config = dict(
    model='audio frame classifier',
    dataset='synthesised sound scenes: up to three everyday sounds over a background',
    widths=[384],
    max_steps=27600,
    warmup_steps=550,
)
Rows from block 4, named by matrix and row number. Rows with one number belong to one channel. Each number is 128 + 24 x the weight over the matrix's rms, rounded and kept within 0 to 255. All counts start at 0. Numbers have three digits each.
# filt: filter width-3 conv, dilation 16 (model.blocks.4.filt.weight, 384x384x3), inputs 0-19, a 3 kernel for each
# gate: gate width-3 conv, dilation 16 (model.blocks.4.gate.weight, 384x384x3), inputs 0-19, a 3 kernel for each
# out: residual pointwise conv (model.blocks.4.out.weight, 384x384x1, transposed), outputs 0-54
filt.58:134127137107121162139133092123095120134119097153133102130147129148155153138115134136143131123126164125128125134127113132096128119142124092134115119092169097159110140124095082097137
gate.58:124107106126186080107113143138164072126129139120124155128097133127177094131108170105096142162175138139105162158141121102150131143099115128125121129122082179109154151141161134116113
out.58:089136120141124133127147122165119102145141126106133072124140106111140106187169149142090149129143138142124109125127144141122140111113108129168097081132125115134148148
filt.59:118142077094110152092135151135142126170176147131118139136153103130142099168138151125105165144138118097116131130119140130118096133097175147151055175137097159130149136151143130110063
gate.59:125132132126076066127106162155158121136108103146133105101142135131101065166119146142062176125128116135144155120133112134094098148070133142146119138060137117109118133129122152124118
out.59:131105130127109137149141147147176122140128175147125160129113150135126098149129197123129100109117102160109109131125086075119131147131082103092095161139126149099104113
filt.60:105105096178139113111140111110084133140106138101125154113150098111155128094144124138149184107128148106145101131118128127176103129109150116090169118107115125125145096091128136107097
gate.60:156140121064131151138105116165159116145126161109134142134121117179129162099111124130095117135116140106142124144143152047125108107159085137128118132085091091150126111118133123094155
out.60:154162153143107154172123141085111150102146115131145113100120138116155154177114070119116166158169186111142085133189124107115098118149084127136164150133159128099126137
filt.61:108121106163135149090105094122107125110128119145090139138098118131165153129133129123101120151116096131128120128121155096112136095107123154142121174125143109128141133155096119117115
gate.61:165151139108137159144105122144111140161101108113105120163088141125079131143117123126083102097104147159118132163120127125096121134134084113154129112115150095167143139144127116098145
out.61:126128143144155090113128107092095055177149149153137101148153162186165093102112123128149135098132137158118112107098135110172135138146132148083089137082122159145132133
filt.62:138147165123121119127102163088099156123124140121117139084131154132137159136122133098108171108141110099161129131128146120120118188105098198121150129136118118148107116131104176101133
gate.62:112128153160161144116160104135089137073108083155132108121172106128150166134130168125167123138142138129164136131144152107133146128095113153088146113077098146141100144092104121111072
out.62:120153114114115124097131156107139174121164158100197108138115119153116092134131140140126152082103116103137139132129152129117155130139166124145121126114082148094122145
filt.63:121126135120154146145154125129090119154103132159148104094129111120108102134149134152135147123142109135162148172124162125126115139162125167118105141134109156112120139135141129141140
gate.63:146141120140161135127122147144167165097103146128131122151128117147173113101118142185093157119128113153146114111129133094154130121136161194169121124167147137118157141128065180066127
out.63:116142110109152108128127152114140087145146153163161107129109149133158144105156120140099131123101121109136137168124146114119123106117179122122162155118117134138135101
filt.64:128143142128129145109120151098141127102092107159105141109123108154113110119136120113121142121125134117114115151129132079110139076091110046152135124144110093123151141124123113124192
gate.64:127106096132122132108139117090124105110143141105162101158089116130099142135121133124122147170075134170145127168178095135126154127129141134095147181143090102157167112145139141139128
out.64:171163126131139120135134137154096133109155135112161131108142111174133101073111102165140143139138111190136135064110141149157150187152112146125081105127131147113152128
filt.65:131154168110127160144154170111129142135127147129095127125139126117178158138110137114102099111143146126110137161131145128121057104119137143106097186105141156116088101078119128147086
gate.65:111104126126130145109111158170157131093120125152187108073178123110133132128114120095097123161105078152137160143137151142125128133134137146113163099102138126118145137169130126118110
out.65:151116138106202121157152126156113155149126129137149108127154136128109115121161152128150076165163119117142138123120151127130131124088131098136055107134066126109076129
filt.66:166106129097125106159155101101114106134112129110133119091100123145135081136151125118085110131112117163134103159114133148149137114105153177126148128151090172143110098122134125125139
gate.66:140125136088134117171145103135110114118136212163143109141103137119144124099131135156096188132134119186108112094162147153121105169155122198121104117140108144143118119116102117159099
out.66:156066100124128128131154130160134117155100102126122136128112111136145138108149121134126127142146145139110114086127158120144159153153107134155137130141146122049117129
filt.67:144125068130134076128132105102135135153175143127127126145114146171097133119127100106064148118155110070164142130098099139122122131133129113087077132142149162108141142144136143112091
gate.67:112142139152119119146121130132133147122100149104105179126162142125119134068096149119106127078145115116121136112166104100108125083126110128066157109178132142143137144107146142151134
out.67:123110121122119152130090108113138101132136115078136173117117088151129119162118138132119124120131099134145098124140159163123129128135154132105154088158111138114124112
filt.68:128147161143161135103113089125121155139124123120112061112143135154099136122118145111149142120129094117108108094110114106116176117142168149147164142109097118108149126123061094135199
gate.68:169110116078147133139153099145091097107143116115148149132155099100109166141097127112110123110087122117154169148099135152091139143066158151170132106135132136153124132113129134094135
out.68:173114128123157123121146139135121090147146156100072159126137121123142097086127105106122141161110108077078162138106084125112140090111110143139133126075098157110092093
filt.69:152135122174155145093112163144134097175114144133145149141137083127147149093117113131121121121161164120088145116153129161101120084156150149095131131113128112109131158142107154123098
gate.69:139139141105115198140130137138178105149153141137154147123148114167121128146127139158120049121102172101107162098138120102144154087168098108127147174148069109174121150123131117117113
out.69:124136101106123126120118118128103140131124126156104139107118111138141152096163149134109142130102153108104138122129128149131180110136170120148119136133091110091137152
filt.70:110152082113150150128187107117132095128166129130105171119163111126137167154127135147111150143130122116168114106140113139120114169113082117122131143136119126137170153137159113124114
gate.70:070129154136099117090089150075074156124130113124141117156125156110075088090154109125170107115134155165094167120145093133113128133153171101119129125120149122141111148135148102108120
out.70:111181122115154162171153154178160122183163084131180129125108150124104121123102129143094123125122155137103100115126123143103156134113161134128170106131141112147107165
filt.71:157129103124143131177171136107189127086104116114133169096117119111157111103152138111102136131136142095116132089106111153150092171099161149116082122072136133104164142127146136119117
gate.71:121057134143130086093113105118090141152178143151127121130148101189102153126135142110163117103080098120137070175117165123097114100129116121126191122123195133138122125120085110142168
out.71:160097146112123154076137128108085101134137122145109164155160135132113116132119124143126125135117108096125125128168127135133131094111151131130162073108136104145122144
filt.72:111142152141136110094111127108163150148122104129104124165117146146116181129115145133150040131150102115123118162123142178117126144140161107133140117139097152125139144136130110084156
gate.72:131130136126136129152124144156158141132122101148126145158145148118165152089123121125143114149131155112117136146133153144100087151162133146112100114131105128115119144127115151144151
out.72:140126122139183150142098151096129112128140103088113095138184113081150128148122133140134089111171126172170134132148172152155151134147164159120080139128146087132112146
filt.73:126128127152097151179130157096136086170154093130151109130132143151182108128125157144118119112108103123149107144142112192130134117129105099126138108134142112172113122151144072109092
gate.73:090112131125137087133109127131121123112115135116102177147124134103066132156122167137153112148134138168114119124080133112089117113114161144169102119140100149097160121117146131118142
out.73:174124136161156134110168125131115123123126111112119131118165132123142138169143125103097102127111137113076137162095140112133139136134117151138090112163092140118127132
filt.74:147143115081156126181122116120124140112189141143123131092143129126109097119150162091108147133111101128127131127150086135130125159133143093180148166109157119133130127143122089117124
gate.74:133090127141118122128100148119095118094117131119120124120124147122149125154125121121082127107134130149128142080149126100153119094107140111167109135164115128122134153114115150135127
out.74:143145122112115100094179092137125128120105133141112156129118107153114112121123164152136129131109132115111104107153163145121139129101074134092126147084149084174121108
filt.75:159168151117178133132129155119175135135165114109076157135116163144104092140112156114064109137142133118115125126169137140155163141116089128165096149150139117108100128143103142111104
gate.75:113156118130151146084123144115126109159141162112084161113107155144109133110098109133107123116131137103152138121181107122091122092127111140130202169097139083155110148158169115150131
out.75:124161103134104162113100112128154101129121086082109140106119119170063146131141140123129170115117105136155171164121109142127164120115131101168136129184158154063147093
filt.76:173115077166146121138091106138098138104121151127095123143165171199104076124087125149134130141130116108163124153136085131138130165134111138068202158112106120122120083131122114188101
gate.76:099097160145108097140149173104124150151148140138139123148102128148153172120155179115071160120092129135101097105118140132119121139125105109131106112160116094137130124123139097129180
out.76:107153098115148089098125130117134105123121126129140155169136114122150135151115149170139096155160127114125164118142142129120134160118132151155164076115157135122108106
filt.77:121132137105150110160136116137163144074142127087146104104133109123149128152131120109138131140140123104118130139159130127165110107119079127138144093174159123131112084138124137160116
gate.77:107160095086097136116128124131154143125107122093121120117140114151150107097151134132122125165124141146121147074139033100108136116104118108139113168107110107122104132118108077083120
out.77:170156116155122120103057176093157162145156112141069170151196142171151132137087165098091090168151125155124042112075155131142115108132075137103094057142078158114160167
filt.78:153153109068159123155102077173139130101109119088118110159089134166130121135127143121117086108133097075169137109101140106143130130144127108112126146120115105165108165166144135132099
gate.78:148100145125103111167107116112115105155118188177158150183136121144121139151123143161143152099131140118093099154110142120160132130115132145129146095083127149124124143151113128154163
out.78:124087123122127146081088131160123060150078103121123078139159141133139156114138150110134111085099137113132097120119104125128144149119093154130131129179110129086137093
filt.79:180120122152093170126119104100148109167152174112122163106105152103118077102186117115125107130095096116128142156129106179169173139131159161148110143129115152138122076105166105107209
gate.79:141135163128090086107097131128152117173095107119128144098148145104178104108142134112181093084119107111117157106145120126138099120143131099148153117153160132121076076150105144120148
out.79:145105104102161118146109100113097107124145107128126107127118140140123118132163140163137110151113149135147163147147122074121153119126094121086181114099103122139152118
filt.80:136101095151163093146103110112158107138146115119150131092123118154132168122132108148137135140126188123115128125173159106113149145126149106143138087115148103123143132169099134144168
gate.80:124130176122117121129184127154136096133128158129140100135129090108088138119099108123108160111158107117136092103114103135120137142154140137123142122117099178098149098141129092097120
out.80:059126143109149072136152162121140119155085124065148107112104097101159111076097111110150132107169093147109127118151140151143096139099135133110150148130090150158104166
filt.81:130091099149139131111100140121174137148147092119118130152098123133131130110140143137117138148099123108121073118139115094169142127122172133139148127101190133115105110130151136166135
gate.81:130141160187097124141096142131102120117109168138084158142147149139117143085087137095100134128120117085137130154129110141124107145143124164176139147083154120098096104155129135115148
out.81:128140120136137157150112139117128135145133133165109139137146118110159096146068172159098095126134097159118116146121125109156095174137101139118081099118092114112093177
filt.82:103086150107134111152120122177106164125064137156146126071106142100161117152116148124144116116146110095121155173126154128154062153149143109109178068159134091155150090146094140158127
gate.82:095151106156135110136101098100120096142127133143135140122155116149119147102124166118130139121100124168117123121139130126116138144108109070153134140117106112149110134123117133117159
out.82:103131152096109144114105157091131090127108107089142141138135120117119178143100127125141121135155171158095131101158148102125101161157125088155136088147143110140161128
filt.83:091128157155127143124165134092148165131136134091136126112125112120113121096148154168095149125141135169135095141141148136114115118108133082078109126114152147132120157092129136147132
gate.83:116115114077132113155124150115138121127093125130143183095127143116147115101114142142084129094142114118119115170087140099120176107135142122102108192138105087149182120133125132147126
out.83:115124083116137105120081118099158176096145094130148145093115134131173107150132071132127120159114137125157189123165151159093095123095126172139119141143125125170071137
filt.84:132086108118118098120094129154137133108128143072140104129134136143124108069115121096096102145113147070129134116139135125127144133095129103151150162127133120121113138131137096110102
gate.84:142152118112193139146134119149071119162105139112172114132124103163127140146151132169115128142133100161167167090114135130120158151104125106130104054176113111114141128137119171120167
out.84:105138138119135119113166137140116079137099130117126162158109150125158123133177155121115129134118134105126123109122127146099118095107135141128138113147091140141137126
filt.85:138123085122107091099136099149118151136121153125147138166118134068134129134132165121145117106098126102123143131161143100124130143130130133148149123147150109119125120122159111180098
gate.85:121139130132086131161091153117130140146097130128145115115149086159115159121110131162125146106127162168106132107114169125082167153107087095124125095083108122151094153119185135118099
out.85:151127109107127155136164114125128122113119178131112115129130167124130147137183146124104132126159175143122115104103144111128141123114117099115159122135139117095135154
filt.86:163135114136189162106123174122139156124071121121099133154115155097141115134128106119117090147133155167104104122132130164144146139082166129075137106123144104126162141084095120099125
gate.86:104109126118100144114106137138121143095118106134118081139146138139118142133094117133134121132084119185101131117116136152108150159079149164148102137145086138060151127099114114084117
out.86:127133087120145107132097139118168118156147149128095133148081104124168109135102129113122170075113147151159118103117110164140139123131128103140132129103120135113102127
filt.87:111140117120106128143115107138087162147110122193116125115112165110161092103140162115136141139155175156135123089171124174122128134085151104099157109091105143165137124158153123107143
gate.87:106154113132145165105164112139152144117097078117116148127171139106132126147099137121121115124147135117098161089139143135141142156130102122096112109151067142113112119128101157084122
out.87:092114138164148122106103121126104123123138104099142144135145082159125116100144147140106103109160138116128122100097147156134126154113103128126131143120117090145125148
filt.88:152112107149150142118118137143139179079124105146153186144124115154135112135128130111115101124117105130151144161112123110119169109117132169137149111137086137127109136128148175168094
gate.88:146120110133148133120096139199187119120119106133140139143119147137105118135145128117105156113122104148127172146132121103098107118117146167137119141106129129129133169140139135106147
out.88:137101078128080104138145100091126124123188163167135138138127124073122159124119164086134164149121123132104072127090142111135154124143143113083185162104127129161101123
filt.89:126161086115114092130130101127132136124107145135120166149134131134135142129135156106102119150104139122097143107162094119120167110128155129154143123137126109149136127129145144164131
gate.89:114131153118161123115120127154119150110165100164110099111105115126164120122161121183141118137137148158093111145107144138123119162139094098128148182112157160096156118075114154089120
out.89:114140172122141109117158149134148121179102105150170142162133123118136137110146151072095160163128155133107103132095121170114156107152141139121111085154155144138146143
filt.90:164134147137126123133099156157140109142091138151116160152149135137128111105142155126131081122125133119125106132143126131145166134139150171153083116139094089120154091144147142117161
gate.90:094160148119144131116110140128152080167147151136147119170126143154114133127085143145116110110117113115083154134115137149131128131125146175107196094090125137116104123165159142103106
out.90:102118113120131133112144117135119122131127141098171156140145087139113096110167168124113173105167099138113123142132118140123125131134113153142144131085151141123116132
filt.91:140115138134109133130092167108090121116152151126117130151126124156123130099151151103141117097137093122134126111142142113143120139140078131102134135151136131122141137095110109139135
gate.91:138110140149129124102128122107158134119093143114127138093122178138143113144106117112167067109122143115103141147134124109125123111145138098106139150161156128131133123137131142109131
out.91:143138121099135162117129132110130126142139100137140118096143143162144150146135148132165124141138129122120099146141102108127122129166108132157120129083163122117144135
filt.92:130121143146106092149149116124142117153113130124112104158065147133121124129130153133093081103102137098119109152136139180103092092124150083174143095094168153144147120144116169147094
gate.92:106142145134101058090161114122120134129145165118119118113151095106132119135114149131157138113139098175144113122142107139114147087117138114113147108176126164128142128149091109125116
out.92:160137119119121086104117183088139123193129182109127170126149108114161097145142113098154115136140142090093116122147116098110150175158137152105141133113111134147111090
filt.93:120143140139133106117154126158114120104127082126126160147105128122123141145125131135087128148109130093127130075136151110144138132117100124082145097131086120115115146134130099133128
gate.93:105113091122088132104136137120146081113162154134144132149135108125119098139133105141093153144084172135137110122115165122101151145126143098162119094157077151136169126111157124117097
out.93:091104160176125128115083126132140113069099114147124089119151137142128149157158103197105108118124104101111116134150142139141122134145090121153131133110113105128126130
filt.94:094127113141115080110135150140131085162120141083114125088135159097115138092102156133141112126138085134134111087137090134086124156146159105166121110169118143145143083117112091117119
gate.94:092110137103144120162136123136124095106109186119152122121174135121118108159116139123118152121110140120125114079156132113162142160176122162147155159157098126099147114117127133095146
out.94:101127101136113164122101135079172146123150137122107131176107142123139131146154141141120161109107123123079148118144099123127121115146110123133160176177124134135092136
filt.95:140130123125115118138159122107123145125112163122132126147139179135125104160098115111150155125130157130151141094123121122103133088122157159106149106155045131123158125105144145108164
gate.95:130145135145105113157151140121108117134100147134093078103123119123119138111119105088117162170150146126139113145129139137108111121144112114087119087093119122128116121178132130126138
out.95:141100132087140141121100133121154121163135147115103110118152113102131143133144088101144143138137105110141097129125125138119112115134148183117110106112107120093152095
filt.96:122131140128154194092116161118121102107120139091138127119126122112105144123116127164137113117144147116146110087134104135184146091136142123112123142100075089139125108111162157139108
gate.96:126166098113108107109115161139109103061136149085128136116126099143090071113106134114119105127123096157114149102083126102131129106139156101160201122110120116096111122112102189079164
out.96:150128097135148087066126165108147122141130080107169137179135154106100140076094121155155072132127103100080118170154144111124178085138160163129136098105132119089113136
filt.97:123133068113131145099116149143099116055166132151114155130131199101139121153130130122155096143130134109150195144105143132122130143134157137141126100090174117145091123121139108154096
gate.97:126106118132121152101121163129117159183076133113094168101142134112120125115070071120098102099154135074122127150120148089117131100143169148140140114125115103124098132100145141134183
out.97:097134146114114164137095120137172126110113103162091083128108139098128105122148086135113149094131148168103082154144147119121160119105130146105129157080139137131135127
filt.98:155103141174090147125089119153153118131088130100164104134096133156127170156154160133133155086157149117117137144101163116118142076163117133134094117114105146170105126087151136101100
gate.98:135131128120175096116106104120152123141083131119154136134120160124132129129139148130119124100134135123154113153153116174122116109145146128120123104149096134159145100101129135123130
out.98:141133103131132100121171085116128132153114121129144165140115151128155138098138119128140138108123127177109117161145128132122111130088121120098150139150132139097158101
filt.99:160113118114120117117182143127094144157134108130106112147117146091146077089138136102113124147125108119191067127133121111140072114166162129128135138122147127122161146124088143105091
gate.99:134149140122127090129094171107161141141096097131126115145129152118150152110097129164108150100090119133157131162122116087090093105098104127114117089131125131137161125091125127109133
out.99:151119122169139122093112134089122084122131127121125142127120130144156078114127089114191074142084135150135071094098165143096160129138130117142147140150101075119090069
filt.100:120153113149111105133136208147145141138133151141140095147133130133135121113130092130140136115129135128109103134120105144124119153143112145154092130141137125134145122107141134108117
gate.100:122158146151098116106121142144128082131062120125140082149116118101118143129120146120081103104074131123115140123133149141129096142086158134131122116128105105098144127089157137090117
out.100:096109100091130149126169110132126061137096151113113116141128140154126136142130108154146125136135110177134131137106160137042070104127182110133110057129169086082104174
filt.101:130143134132181106107140097084156148116143086157134122123136168206114153148142127204129147166113136129110067154092119162111138113119124138168148162122116124101143113145109171114120
gate.101:129149141148101136138116152158140139094122108158183125111122139142159141174136127178127124152133125147138161137156112173110131118153147155118113122128137108110136148135134124041127
out.101:183106124102159098142155090108132098103125152131136122143142118140131128115105134125127090124142113141140147115141137131151136142108136079160128107132086115125129084
filt.102:090111150114144124141113146134128109122136100146166127153165128086157133145139186100135151154148138179147102127151120094117096194108071106124101128147136134130105157134137067152096
gate.102:107153140134108096124146142137153117099129102144120143103121136142105141111097142102136117138115127080140143133113139113109121093132128105153055112084151105153124141111099134111097
out.102:105118135160177098082116143135085157136137127109146122145134132127127135113109111122102126111143126125102107128120138099141079150131141142167121132154121113125149159
filt.103:107086164109160136171092138134100092127123117129139129148142114123103121097087102114149104140084113118160170160116120098114153133118116106160142093101112116151087132135117071112152
gate.103:129118098125137095126108143091141156135083150150135167146131127148134147133122125086119121113139131156121119089098113153108110141092130134083127138096132106101126125156174153098132
out.103:146153094140132125148079127135092102109123132128116101139088147099109132107135076165141143133100110126191162132157151145169129144132124101129134127119122151160174164
filt.104:117110101156093120089139154136111134135123118099138146111106181102125141126123138103130135138114116103118153143127102114135112139139106107125138085091104113138134156105155168135089
gate.104:078141133150052118136100137113156109105153152106143135156094129110097162097144113126125167100150110146125150160121144129110114086163104050171108155149143127114159159118108086105082
out.104:131082073172153109124135171104108164125119148139122119157143096138178105120179130149109135139142095138151084118142149108081142142101144141114162117140151124127136113
filt.105:147138170115091157153112151163144134116078126140165178133118117108089080106135146119160103139126150127120124157139153132148128148151109125104122130138192136133103132126134107134168
gate.105:122148134128165121117162107136122155114102158092106166103147136163080097112145120139121108104087124108154136120139170104145108130144133142103116067104148138121124115171132139134160
out.105:191115131102116127161172119112153192145126123153153116129137130164151117120119115112123105163148127131099117106090101090146138129125168140105123101131105151119137122
filt.106:113113110108078093147112124103120079145147165150153130117138127103089143107131130140092149114085143139139105155108124130136147140138098132133110139143102147124112120139150099091162
gate.106:123149154064099098116122103152170113100152152140096133133115150164099145132121104128149132139101130157159157151126142110103128116115143142132113169131127122112126115106143098134153
out.106:129159165126092098118137138164115148123134132116116141174116159108156112156140080117162140108148140091139111115099133148154112126106128157098151116132140099142189115
filt.107:121120145130116139114120132137109121139125121108135129123130086078098149130111165091075139146152136139094087135077127157161145160148115140112059133115102145148141151129139099130158
gate.107:121103159142109094118082141149110150147153102120134104143173092112137097118117134085094131134071126109103124163116146143154152139122138134088073112124158142129141141100116087116153
out.107:106156119130131178125126091126121148127161166112104125165148123082093127117111176162148107148142139105154156096167146123134174158117119124124148151129119110167070103
filt.108:114154110232114112121139096129106121122132108123133138150144134114149136090156098102122142097139126128102149153140149136095148100136110149171141101121118133129167163141098136111112
gate.108:117130128094092114152125182132108136096145131146161178114141138092133098188142161162151149130126128161130128102113118114150122151163110104116135127153116105155091122097160129170102
out.108:079112126132153116126141117122131095147121118111122140145123154116115163177160161115176140097177120122100129127130142138087102122140162114167136163141132118170122136
filt.109:155163153193112070093165126058118112162126115124174139137159156207101099125108135153149128154167101084158106193103122157149105108124123118098153113128161114121132125131156108144133
gate.109:099106111138138161136130130078150165130124104141134109167147143083121127133142131128078151095109134159096124111130127116161168147116094152118128122110085145112149094111121132113139
out.109:107129113098151138108133176160113114121104117178146132132123096144100182134130114139121130129118146109173147117092117151131133127150097126160110131163136153115098137
filt.110:178150116163142134119143135141169145116109176117152157107148118137125155115114157153101164166152120182098076096164125175148166132124123148152123112091172114126143131124171127140130
gate.110:153133092104112150132150154108112116156095119143108148113108141129098107123119126117119102123145138155146145121167115128095106147107122116135108118112107110152138143107108147085091
out.110:123150109176148129116141158129131147164123140181132150123110133151122108105131085121108086119114150149117155095106115177176130124094075136143132149150137132119114134
filt.111:161136120123115121078123104137143129072135164150115176140088123146103146156126122160142114125141131105123134118144115094116122151132141098151135157150132081133126122118122128138172
gate.111:150083148089134118207110130102097130108136103101164142088134128151133094188109129102116127184090148144184111106130110151159162104107129132126137099097095160182128155144136138132131
out.111:140060139121090117131130142129123052134110115121109115121081144110112129120115141106121147138134159142145132109112096127083121142127138117123137163136138110132151139
filt.112:089109183129125078122166152126088105135096123109099123086128142139132124111126111104147094120159137146143125113113133127125121104111111111141107074094092112107157111125139159143153
gate.112:160127120130141094155161138092151108120147110115127144122116121120102163122093146129078107163121089118104132154133138114143112141079122084131115079107142128123140155169108082135119
out.112:136145146104116130120091145070117117132099159158121131135137127134114128148187168162154132126151195094127160109142126115137120156147104138099140136114152124143108158
filt.113:150115126096109121152153107134128138103097151089114116094091152131122108093121099102117142126125151149092092133124128166109167166123161122151175157086109139100109136125132112135132
gate.113:130102158104084150129122116093124123157160084158150088139122160148087117125143115111095123132121148126094127168110092095150135144156132132150136137143137104154144132131115078139094
out.113:136116135143147145150111157163109132139116128158129152104111135104144119145149117147140112129116118092167163143135141160167103146142140155118117133107131133100133152
filt.114:111112148116124166151146147068158166148111110127098147117085160166138165113179138159122137111108118089149185097124145111135158142161093184153126113133112131125146123145150140114117
gate.114:195131088117162109117124127081143115113110140154133108105116116063133126137116102105127128174127116095154110087142168096125119101119128137106128105122130125114106123129125157160147
out.114:152149180085123141090116133134142118084121126141148133137141131116100103145139113092150168154142117118100170178172111117085152141142072130127157162076112091190103114
filt.115:101137115132080099126157113132117106150090073145137092127117141159138149132113133159101153133147147118151092151118144090141110090130153156099147100083184148126126138124113154115104
gate.115:102156168157116094106165109142216124147162100169155152148130135158134110128139102103127146113153143147123170135127126131134081159125106135148169110116129116115157158158162142148057
out.115:129163151115165125093113112111164079131105106175167115102081159088158112129106157158116147121125147140130132150075108120107129105144100122153119101132133136152095160
filt.116:128093114147129192135107103122133146163154181127125104121123108098160138117121077149137117108163068134127108186126130113141115106176116146122068131149066117134122125117160174130105
gate.116:099125105169092141164156079172138107133105141149180125123162118165123108137132107168159148105148106139103108116142172132105151130158124091151131158147116119116127139132144099197098
out.116:150156064155100153098145108151135168142107128128119118142150118105151150171146145143137131119118114116111155107108128142083127153117117149126114089152148148108141150
filt.117:145126134100107127122108129153129104171136114146131132140141132108122096117135129130122122101151104142116164105071156113104139136152142078117177152165122126142128133118133136126155
gate.117:153097106162049094115148105103118136175113185108119134087121178090119123116097143126119139117133156128161115128148130079107115105161146108097094142107102126143132094122108139127122
out.117:148171125100103118135139105086158135113148120162155114100116139120134133153132137126082118110119122087145127124102120108111114123080131132143126151141116097118165116
filt.118:116111127144101126118076129145139132158106114109102126159128117123113132094114140098130067124141124121095075161119133122088104151110108160137136147164087119126149160109146109061117
gate.118:141152157103158135125132110141136114138176150175153124120107113103131138100098112091140143161136131138136125063131105095165113169141096124128144068128113088084115119116090126135134
out.118:167091109170121170119150148075135164111126122149091119148154121104107125105136114167121133125084094120135105142108127141165112125133147167142099134112134148146135147
filt.119:162132137110081148175174131151164138149143144133151130104121099151095143093119130157133127105140086120142138119142083114145165129106164129122121116121123080143149131107101113143110
gate.119:130154139125180127140093114147107150106124152125125151134129150125140110133149132141142085157123133110096129153159122126108117185130139175127129148109125132148138154114132127118129
out.119:109138166159174139115134152120143115130088175131128140147127145128149119155170119102098137142162146096129136112078166126142101155143169116160114149109134105129077143
filt.120:097116126154182135140130178084172156105123136112128158115076120142167136109133105095105099124124088106159087168129100107132137140124140110087086145130124134124126141115130109146154
gate.120:196165114102147147077134141168123112130097171117113136110153116153089117104114111095125129112128116107126137127129106150137137134090150110153141161093143121102158105176129121072170
out.120:166164094114144126134115178150133142153130142141105113120112129149204126101134161132136157175140160137143121135085137119105111108098137112174122098108148132122160145
filt.121:162133132131125132147128147126137185145103101135113169078173176111118159166127164115126105143130132094110131110133155117138121153116128103110145174100133109163124133135154133132100
gate.121:133165149141151129168145121130137160139130130138119147132129133133129134119123141124133139158125158114099086127192137153146118162134128102096130128102101168117131110129102180126114
out.121:109153137136089145113140106146150119072141139130133099115120122096096152127088160173148114138132134135144126163150144121160163123116100100102161124122094114159129127
filt.122:149111127120110128132101117103128121092166151134137152142099091084154146107134106142126135126152092173104108103149173120114106127130142133116110067135118141149144144100153113146157
gate.122:118143129074101117101118104106117114140111136124160120082123132082128143155122108146119135115095084135122145092126153109108105165114142132152122085111117116162153129101102125131124
out.122:146146099129137143083138131103147140108130117159112093121160089113114140146132132129151146139082109118093122147165115119128153127126138088127102114101105131113085090
filt.123:152120122143141148133169148122084100125132155085107135130140130066187125121159124112137098087112141125131124082090143110158138142159110136112147134142151120113154145119113114145127
gate.123:143135159111129139179127126145111098100109125127126126204160119094155124175159084092121123122100113114170101129117159133153118142146149129138139151156166115100112123094145117133111
out.123:155114126153127132138115119148138111149137111106178147119116134133119094163113161156141138160134126123136148143124154149142110117105126117152082134146111165137105131
filt.124:144147142132117160147149125131155096160129123119134142097139121161122156166110136139184151126105151073131150131102152135151136171118128095131117131130122127129079127133115075140126
gate.124:111155081109141147167111132113145165088080124133138136127165133136111129116143130073134113151123120093138107096144101132128118132104118133153110105141128121099143117107127150122095
out.124:093146162121146121201097115136123137153150122141147157119127147130125142174119147135125146110134091128137117195096126132174129148139140107116102176123147125176158109
filt.125:122201096137135153116150177106149112132087094132123134149086114135158156133128119101102134106133134119123132132134083111094103115158159098160127160116129147094129110161147138092132
gate.125:143101139120124096166090132132115112101167120127092104133149156069126116141125146098083116091112130152143164098096164105141131132153104145100121122163115130115130122140117102146097
out.125:097126135131133094129140161137128135099094124094145134159130113145144144134136129132100136126140130152152146114082155116103126121128159115105113142143120117125104107
filt.126:123140126144146169105109114148129111152155137128139092097159073121102144140146110131116124148119149133141134158133112132076133103103107134102113073076132150108113152126137149120112
gate.126:129166115094117138154130124121140142140111110090175166131118153147138159119138160149116159151139150132129134122135116156118093115083118162137055118160129150175092128126153151153118
out.126:127102124148117122168121175143106096169123163103127099122099138120093132138085120188137156126149094134137114138099108136124142131119155115071138079140122104121132138
filt.127:157112108131120095133119131141159110136129144152140108142144130132103120168144135128135138122094110136142125136142142086158095161134097140134099090168154104136133149161130151122122
gate.127:133133122133152107091129115132127110125081125131103110121187127139101130148115115135108100114137130141100106146085110155095152089076120158148123161084108163090107156098133100135141
out.127:126128141130137136140143125129150139145080111141117128098145135172104162164120129119129139142125122097115139135116130083081135086134136101158126177125137150168146132